Rows from block 8 of a small multi-label image tagger, named by matrix and row number. Rows with one number belong to one neuron. Each number is 500 + 50 x the weight over its row's rms, rounded and kept within 0 to 999. All counts start at 0. Numbers have three digits each.
After each neuron's rows are labels from the 100 images, of 14848, where the neuron reaches its highest value: "strongest on" is what is common among them; "peak on" is the class under the peak. Only what is clearly more common there than usual is listed. The data: drawings of small networks of dots and links. In brackets: how many of the 100.
# fc1: MLP up (model.blocks.8.mlp.fc1.weight, 1024x256), inputs 172-255
# fc2: MLP down (model.blocks.8.mlp.fc2.weight, 256x1024, transposed), outputs 172-255

fc1.507:479552481524495558531517447535459467429568545540531505480502553444484459545430565456587501450500526492520544519498644471492445537478441540420521531518463443404524492537497554478584511421484497560439595587489515526562400507475575407552478545537473495518
fc2.507:437433432507462512477521441567388558491392521546473396519457588562574477550520532455447527419424506472516490476472615541484459549522373453622452464410435528514495521557520395485520395467527432474573464491456493527475476492476476537457403455522512537457
strongest on: complete (46); seven dots (45); orange dots (29)
peak on: link (27)

fc1.739:497499439483550535521458519418503501435523533470538563400505462455446487560548509512489529541625478475470469500499669440471496561406474353453482497476452462485583481469475493495574469554494460557550527575483505555539513486458500529448599521553450521458
fc2.739:542456493466568549523464540512527506426476541474500515565489468389501572384489434508556513467466494415451539494510503524536478514552494509538621514545457478493421525492512482503447514533593528592577471502538516542464561506509494451505483502491450510531
strongest on: laid out on a circle (89); eight dots (88); complete (37)
peak on: link (32)

fc1.590:501515510446456517450461591495508506493465526540420582481563577432501405481484575527473525559460475415436492433493576500464507493513524440444586452492515487477488464481572546486470452595490463581521490485572512605577448476508512469433486533457554507517
fc2.590:552439520524560491443453518474438503425522604531465575556471541428589505590555467514544418457534396530511423545514477459556485476476503510487354629526507421484507516472558534534464569545491536468531446460511408484497555452517408541437471458526495472461
strongest on: laid out on a circle (99); complete (68); seven dots (47); dot colour: brown (26)
peak on: link (41)

fc1.137:424568547421495565491574518545441530541563480482590522558545452491527507522579590420430409550419442493568515446467547490556428541459383527469409545492551453473497450454504487429458356504498440563474505494408556479457554423533524500499485405501527523464
fc2.137:521459468568537504480523469442509481466518535530521531567523564461480554590466513541515489395545543356506463455509577486495525501564574560539504404576472440513581482484506494439571417597518491590421492447496486401450535503583516545535482498462483516471
strongest on: complete (56); nine dots (41)
peak on: link (31)

fc1.57:555445492457548466524572479442576439474589464490422449593550403510498439482462422481537521433523394629517491545481520460661496471506529499457512485495487545457562432552466541437549421438511554572441406553471554532511524417467407532476448494484514541528
fc2.57:470486507476519524526404585519460506487599519439418563527544503355490549574450584574461471414482633476472598505405506320463465435496566484495520510429515503514561545423534391519431543489535431523506493425485427456603548530401429424468473457550518472536
strongest on: nine dots (61); complete (38)
peak on: link (29)

fc1.632:522458398537506486509415514452536431454527457451470428430516579590511577455403471488444572490531485508476529444542521439459533434563498428477409530463496510536413438460437541594491549535414497514506541541583534558516558536573511570518522508520495482469
fc2.632:466491469512522487437511483603520451432486504531515508546439461485510462427656516483544559516494525523510473518538523609485543532532500442428535532499554437531482589497454450558546513504472545522379517430531503487547527513415518472440512427548528367498
strongest on: complete (65); nine dots (47)
peak on: link (43)

fc1.398:555559549474510461399500517457496481554442464558494543475476516508470496522487475414550533493530615510528528488433460539489587539513504504491428471343454492509521435500577564520567524371538465505461464424474533537514551486554449535531593539514523525565
fc2.398:520405474488552518398497505562553451513497494443538486513547535389444522523518426474537541445455472462537473541614519422512535429548534530602552504694452494390467444523460577486504524508465515575454528466465572458557479494511517515555431533580504541523
strongest on: eight dots (100); laid out on a circle (100); complete (30)
peak on: link (26)

fc1.660:495537540538499627462484475568437462410520507529388531465505480569554380517434570468485501488542453488576508477464528517446536528435507524531499447581533511484471465547541515488429512552483558457545462499432486456527475479573458450476512499615541486542
fc2.660:476525511576500477598523462460428533561541412466527528464458504506497489552552532506577434553551481438462507445522512532419437484456588444479443496431453530439484536551419454558536497538485512440561537461535523522472571504466371489460418515510568543475
strongest on: laid out on a circle (95); nine dots (71); star (40); kind: complete (40)
peak on: link (41)

fc1.546:522513432543493492477537495540524568493493551536519583511480547510452392373560464443505553467438578522557575522546548489461538475559467513444467527488590495454526524543550538448418527499428458431511541540519505477455426499502485477532493547659597522545
fc2.546:531391499514539454453532520532467506547484540517422516453431489505631483537512391491565502533489507417430540543421478522537489494536560558477487614438524472458527524522513550514532561395471470494497561503476514548590498548594417528548471504479523511548
strongest on: laid out on a circle (83); complete (49); grey dots (27)
peak on: link (30)

fc1.376:538480568438460538463568545521372495528576462526529450460540473507475453471468388472519497424455514437507496521419400639422496519443586595480440449540539633516500451508481505419524465415503498523516573533508536499517450494508543524533545504518461491575
fc2.376:405469385473552525627508520629507552466436465374450549479521510521523450533588473472486490478591585552447512492566528602429594514450462424494482473511453548583462513612470443512532448493534435527581416586487515479559507519433528540482512465543533547481
strongest on: laid out on a circle (92); nine dots (77); complete (44)
peak on: link (42)

fc1.268:513502539543490471494519638466536483507474540497501522514454540536584445616452515525601516448558536559475489581455584507524467487488522504496570437592566486545513465483448553498432477537554508515495501511453532567516424549491527584607597496461551460528
fc2.268:544565510538490556457667448494399478561540517436491508594442520470513557518577563535534515427473429507512554499505497449504465582523584486550542568517482489517459592477512455542533523576409548479582426528495478501507470462474579542508432594501512403483
strongest on: laid out on a circle (86); nine dots (50); complete (47); dot colour: yellow (28)
peak on: link (38)

fc1.456:554517555556517469550493490556402525496493534424436416499541537575522458572512447498477477579517486434445495490474555432478530473511523576471489491442431536548364512527477552534462492525508466507450588422562537608551523462511519493524428527481489464505
fc2.456:558580484538519425475453470511426504453457485624483536503458523501530442552527582455528572581483460374413367493469531594457496517501428569502536500416412488649491587463441460601544471519482567459529583497571507535472465478522448423567468546432539485511
strongest on: complete (85); square dots (70)
peak on: link (41)

fc1.370:451456481425532403437509491521439487528439527479491537520475658493516496490492466479581507557362531421444485465488573537618556439589574586444612535523553479434397523504548532484512484455477571448493430457372522520483503574550546496453529451447554421496
fc2.370:526462470614532427508435510475455540468540372427463605533502475562502446609453549463430549478516409433504450525481582585553543455445522429562410481501512527550539457424503422627639506524518601556535494543461528486581510518560586565489461572476504479468
strongest on: complete (63)
peak on: link (27)

fc1.532:533502477408632411536566597559450456448485512553556472457492504588530539533568471491512457518470518442450547488502531534560524463491498477517519527521533422610448486491502524401471531542512469536509532586463507513512507506524448511515513373443526544499
fc2.532:499468548471490482490439409412441532476557466528460457436603478528504391593495470502562467493484413486551425484469502451477488513485489511472512481460512461566529496460521379574509475398467510525453536429481460508599520477554523402456476525475296419437
strongest on: complete (85); laid out on a circle (78)
peak on: link (28)

fc1.671:464544549506502418507412494523443595504489429442521473532413571516528487469434529435527557509547450500471544464506581452426476585412461472491526422718463558468479531436569460510472463396467538368588423438560419548525537463490421474523532476588464442468
fc2.671:418487481535477568542490435527560533528358524473540567471495447485484483383516484596475440451541606567467566507545485447500524514373485452389464456404547498543536492402484480448518601459519512552483480541481440512461477523478536529508502384527410525551
strongest on: nine dots (100); laid out on a circle (100); complete (29)
peak on: link (30)

fc1.167:435462504473537453484577548518523517534519558519500556501433516422451370418510478601463634461541448479462554540543516551566468574574515431497487542428536620511525553511559429503411456467537543574463450537431439521470430472486556564489492531443441472557
fc2.167:474461557545506519518496440524500421385508570572502477524545557473564436518467412398429469513507576441526468452436420463516521524545396436470538476438489495491446481504480506560486484503474426495436449485433419439508504398534521452511485531480501476512
strongest on: complete (74)
peak on: link (36)

fc1.345:506455466515531407530469505454475441489537565576410535581541626413500483496439563459462586545505503475528514476503471503526472525545484551504532454573465523584467505484513496491487487539438523487484519450467508551484505514428530467484427448518529522593
fc2.345:527505543429503587497499564395508516484524424553464572544565425505626417478515549516545565471512443495461502518496487478569405429508468476542445545457549584453520453491591436517564577473464518413519510463492403464487473506529492567497568426511535581496
strongest on: laid out on a circle (100); seven dots (77); complete (41)
peak on: link (28)

fc1.588:506499496589507536607562474559459499496506484408412507470531484511438564447401506433595517473552513471471515461551519550540541505491584512422464585476456512459521541488513453474478481430509555529589497529537448423441460510534469501480575472504516607480
fc2.588:509460483434437489475451577479325437548442468506426510616455497536491600412469526498471487495428519469465490490533469442542518553491452523496494503515526532492611480504505469523468514515535358507449425539580494541498563486458465539508509507498468495482
strongest on: nine dots (46)
peak on: link (27)